Rows from block 3 of a small image classifier, named by matrix and row number. Rows with one number within an expert belong to one neuron, the router's apart. Each number is 500 + 25 x the weight over its row's rms, rounded and kept within 0 to 999. All counts start at 0. Numbers have three digits each.
After each expert's rows are labels from the 100 images, of 14848, where the router gives the expert most weight on average: "patch colour" is the nearest of a few named colours to the mean colour under the peak. Only what is clearly more common there than usual is listed. The data: pen-drawn characters of a made-up script with 800 signs. In brackets: how many of the 100, against the usual share in percent.
# router: router (model.blocks.3.mlp.router.weight, 16x256, trained with AdamW), inputs 86-171
# up: expert up (model.blocks.3.mlp.up, 16x128x256), inputs 86-171
# down: expert down (model.blocks.3.mlp.down, 16x256x128, transposed), outputs 86-171

# expert 0
router.0:499519527479540493522509552490520522552535501542505496482508485517481509479460517517524528473469510483502517517523500474528498468522507494537531496442511475482530505523515480493515536489508484500489505535496475516469442501477499516504498506470493484487467505
up.18:500502498523481505473475497504483461469531530533486535530535500516528505505504534525522497449521500515529517510528481515515446495508487528549483506447544511511494489453507517503495495482496476473499511466494443516480565551505454481479478511522515485506531490
down.18:501489496511529515502498470540499522500517504514435477531492490500505471485511525434519476451493477464492529485487504521551482542490494474529508560512526473505502506498508512531502513473516492512536527507481491511552493450507479496503504446449491493520503512
up.19:506460492462430500495529507508513498509490498482492489491457497491456505519537473459480549490512515499438498519504471480511530498527457525494505525522501459512512491526454489492526449471531542501529457519467531484475520508515513503499476469535516492532475496
down.19:506512492512516489499480503500498557492494523486490494498493493511477477511489506495508500472547464447562498496494505493491496537461527504460525498481494503507522469516482516465522492443481516477531514507492517484446518459505527502496505424432483516502494515
patch colour: grey (41 vs 19.7)

# expert 3
router.3:517523478498536523490490479479455473458468503494489486482527494517507486455450481474490505534524497539518468455490492481461496516498473521463504526492503525520531505546530491489462498507513525493516489491543523514509513458519548541494525532541488514546493484
up.0:494519477503509504509464509454522486479534475535508505544465522496506556493506522516498521493486522511479508510531508478507498537520479507488470506477481463526564483529507469537476491488542496531466521490471515535487521479504473488489510484508478497459489557
down.0:494476478503509506480512481510476481505504449501506461499511524476499521477527528547451487469485490538509465500502519524518482519459485464500508484539503502526524481564505502472465543533505511534429522499515460509502481473507483494522498487498487523531486493
up.1:514509465492505472502521490459517488522507544520526514484513523521487528493515519472495502512511522506520486491498507470479489531491502479555542465506501532470523511514480503528520544494492484414493473546495500492502471472519528521496543492507553511503473481
down.1:508511496462496528475516521488497507492508513512503523515499498535511449520540531484509508505480458443467503521518527485466524521477468524503515500460538499508514497532496538496518477534482504476487507486548518484542494539493501494538506479483539483520493510
patch colour: black (95 vs 40.1)

# expert 15
router.15:500482521525516499506486513491492505473453495466525516505490510526485480535466471476452509504492517510476542486507502491528508484494484501458487491454468518517503427501506515460488478519502461510514522507477497492497524501512495494479524527467477516483505515
up.0:554470441477497494527482520524510498523460564506522499550494477548479521525500560472524486523498495524516514465488502455505491502500478446497488507484458474500506537508520499483536526477509491509537482497495562480491495480516499495578476517536533452540509485
down.0:490527515518490479522540491458517461509514486472523530544491501517500493488517482510509505475506485518565545505488502531488473489456478439551474520476479488532497466515499532472507524554456473525518521500474494477486498492538496499508462517452513491521532510
up.1:513517479508515507461485519488511453480474489479508507522489509545545487522532537494507471547509514491475503480552483522534539474498484486486464509538481557509495506450565490456456502512537484506565474508512525498486492518513546530494484499456519461544498489
down.1:470479476544492524506521489550483570509454483478528481515495490525502455497484529485471530523529515489476505505530535455547510492501478504502517511457487496480531487485477506459503514486499511564528471505474463468435505465485492554485545509512482526472544515
patch colour: grey (40 vs 19.7)

# expert 4
router.4:498458526471512527479519517518457454511490484481512454526508471471555473482491526525475526512548479489524560485498502513510513490478471483490521539476498514492478514514514496520461509501484526523518470499538559541493555498482503491504520491474533492545511509
up.0:519481532504510502467536508520486456509455515548489482495490510505499497506462475458515510539499510462502494504505492517536492545456507466484544472532496461529526502498486533463501455558526519502518537523514502533515449491473478531498528525510463527507499487
down.0:462459507500498497479551517494525505462473481492471508501520467516491509520468451493483529507518522532466490454468508493461511477517482525451520458486470476500457438484544501426491526542490495470480499479497496464456512535517474472528529505455451490491487510
up.1:486517503497472478483517488498476554504504519514493525484464504455474546501474467512519548531489522517496530468532503524526480497508523498502490505516484465481467477477501492458464509473501510530488524467506477520488486548505540493509445471504508506503511487
down.1:511465503541504494497503524490499469502529498478528581491479535477484494484536492479501463491579495460513524531477504472514524493496487472461499491490446508506508521530544497489482510546478518492497502496514523496585490513458493495506467438503465500529501488
patch colour: grey (85 vs 19.7)

# expert 9
router.9:494481492477478503507460469499509489518465485466518443513505513476468482466474504466468474512470485484522508499491516510525485545474497518479499529481496544518492462473477505510432499543508517505521537474524479452534544509488518491521514489478525558455478512
up.0:494492464500488454498533512491499492495468533498452514506506508506497500510517471485506517487485493479501512504463495471464477456515482496532527508484521536500489489514533512518535468537534517495515490501494525484546532475510504512494496438458515522520506448
down.0:500473478545478508493540499509522466485507493525516516526485465500516500527501466540477459529507502499547503512503515523503448520488507507495483499500496511499500433543570486503496496459473467497474511497512493503482486484468463474500490489490488499471518484
up.1:487459423487511536486547491516505530494521550509473523513452525519542484459501508500517462483474472495501500520549506510474527529470507504478486470482475517471483489505511504502502484527480517497525471467530495461529521520537491529507506467517476474462446505
down.1:491481499501501494498517502495501494500544455490525513497513515471502550496464489449557521512505477477533494539500506466487524556522510483480522488418484502492499507432491510520535491458509508474496491491514529520509510479472516482502467510468461511551508518
patch colour: black (91 vs 40.1)

# expert 10
router.10:477513510554484482498473488523480471513453448496507499499493464515526514510477463477498541490518519526506489489545513454524464508470536486508503511530522520477495534446504521518524537512543532506506493506509539469504513534508529508543487520520477484494544458
up.0:486469472500521479490494491535460518521469450498483542540521512506513509491531545456483494480532454521495548510482498530505496534538474478519504503455487479499477501489521516507491481474521499528479497450450529512486523496518527505483517478479514460509469497
down.0:535484522504511501512494457491512490482520516444477485520452483474497473504490468539456513543509489538512517495500537511492466495489483521500518502529426484510522469494512477472473522504500491476538508511507500533516520527468496490501530517496500500522511519
up.1:484497469474507497488496477449506515458527477480527494531532529473478528504499508481518564503486497488484456524502512475493534509500531496498522454555518511519498508527503501498517525588486513503484478504531476523488505517501511505494524511474484475513500493
down.1:528508479443494490528468483537458520497500492485477471486487488509512566529509563491502541478516526428460488490476514511464496496517472473534478486463491506499511491539472498490513503566496510494512488502521512484508510516513471484502474438492476532492517466
patch colour: grey (66 vs 19.7)

# expert 14
router.14:478495500492479530502501500469542470503500470489530505492529467509484494489518502526503484505481493516493407479420498490486490510487511498473502508505527515540519522473499499537479526495497477513473493482516489471531482494464462524481542519545538496450492501
up.0:514517491502546496513516519525536509549511442535472506522512511470495500571490501525485529489523501518506480490531505473525455462487488478515535509453485490496493549509449473514502523482479426547521506481502494514502515487487498495510475530475539511521486485
down.0:517521498539471530493528521484515491484547463473528509479497519498515513517500500469519498503460522491494505526510503534450485495480505517462502471557523498464485545475535486512501502534495499506465525494519495478443477500552487482463468482534525507489505462
up.1:530503489464494485482469506487489530516510534476522498446463516481489488502505459460516518538491516505453507498486471569500451529508550505500518487522504510522496515542492484490538463513494495490508478472487500519497498497539539487477525542494479483461477506
down.1:482479498477508508497522515498485459506549506528484478507493516495523476506487517497485504444510466502492522501499517492471513511480497521510479555516485501509475492505515502516503500549531478502501505515526481543554504478483508498494490514451478484512505490
patch colour: grey (55 vs 19.7)

# expert 8
router.8:534514530514497480481508459521462518484509482544472512472502497518520498490519495439498454465463494469531500502539450514532464462460516479494513483538476470464510511497477526510499509488514527513515509446455446503519514465514497490531489476525500516512504501
up.0:524499506505492462514504518437520569490447534551478581483493493502470500503506499488460507504474444506437516511453500488490439507551464464468512534489468466500524522483482524487513486476464501525448492486510475526474508491490485494502497485487515460530513503
down.0:501507516521511507498504523503493531478487508472492468498450551512487496500539478526514500513513494510536468521509518452459501524483488509538512452497459535506517490514550503524517501516477481514507482481476464491462526522439492489511528500514490487510472504
up.1:451508517473504482547536487472486466495490515491534491456490503534494524477432491438498474523505499517534554543520495481507487472505501500497506558513498512485488518522484536513471535504493521477474475480543454489518508528497487536476471491515488524505519475
down.1:468501503534533496484477477536536515482502467530495488546494544491524465534516487511446556499529511474466537489499508510513505537484516535472545477488507501492490462504505482477487515506463475460487526491499485527452521502484521491494482546489510471464512503
patch colour: black (87 vs 40.1)

# expert 1
router.1:542499537529469498531460473477498489539517505487494481497456583476514539475517502475500499500464509526499463487479463529497517469521497526490453509526515509519482485491464512500501481470489477511494537518500471469472437506526520462488499517494504496458494468
up.18:563475506522454492514502483522515482465474496500478536487508499480507483528460527444500508546488542528518475501496497514537508507516517494503508541522466477498542537487488515495441523521490456469511564532507461458519465519497500540513527473480483495466500494
down.18:442507481517502518509519500505522504518470531515509521497540506512461461504519535543493488516509502428492477530503488527506478556529575498524518532467492510512505512536517508505483495501501490478507483480477470482486518489466493501559497501517488515458459481
up.19:519483492509508476507508501480476476528437491479434498521478516538526536534538515485490492461469483493492537467448499453506518498478503522522491530526539488514489512486496496520516534468481520499511503503471485530518527559481493530501519504466507494501511521
down.19:512445471540451489494520530500476522524489545495533504495497473481509527489506516503511499570529473475475498522515529490488521497493537496497469515523475487496470495480472491478491495485494522569556511507511529504512531516455504508464551481498484533498490501
patch colour: grey (62 vs 19.7)

# expert 7
router.7:482494479526502519489499487471473458480473476490507481522499554488487520477505481547520481451579516503512543508468502518474499464488498528484490473457458506499513480447547530546517530495452540500515529485461491514480495534526519507501519470481468464482498445
up.0:493483531538519497527484518499490527498519533506537480519541532555484431536473517518529485440501482508489462507542461561543488515502542526523513526458533513484505469522458520487508494499505503520512477517496483440521504479557475516506515486525438473477512476
down.0:520458497461504496501532529488480446506514476506484524468498547471487521512500500520476526456501469482450514492465523480493519504481527518475511467460523505480521484517553495533492529469523531542562528498483516501519481458494490478495474541482517519451485494
up.1:523464468545487497519514508549494545490507472530482502491525492531530480490497520461503466535528534538486455505499496473512477491491508510547493480492513481462530525514458542502492505518469493500511525511480543507465520537539533478494480537519503509495484504
down.1:464568538509477499508504526517520499534512468476491545526508495538476534490574503508504530480490473484494489539500483498476474504484506489474513514530512514497485513463501500522502499497529521488476481517457488490528497490489518520511486496437482524459464485
patch colour: white (91 vs 40.1)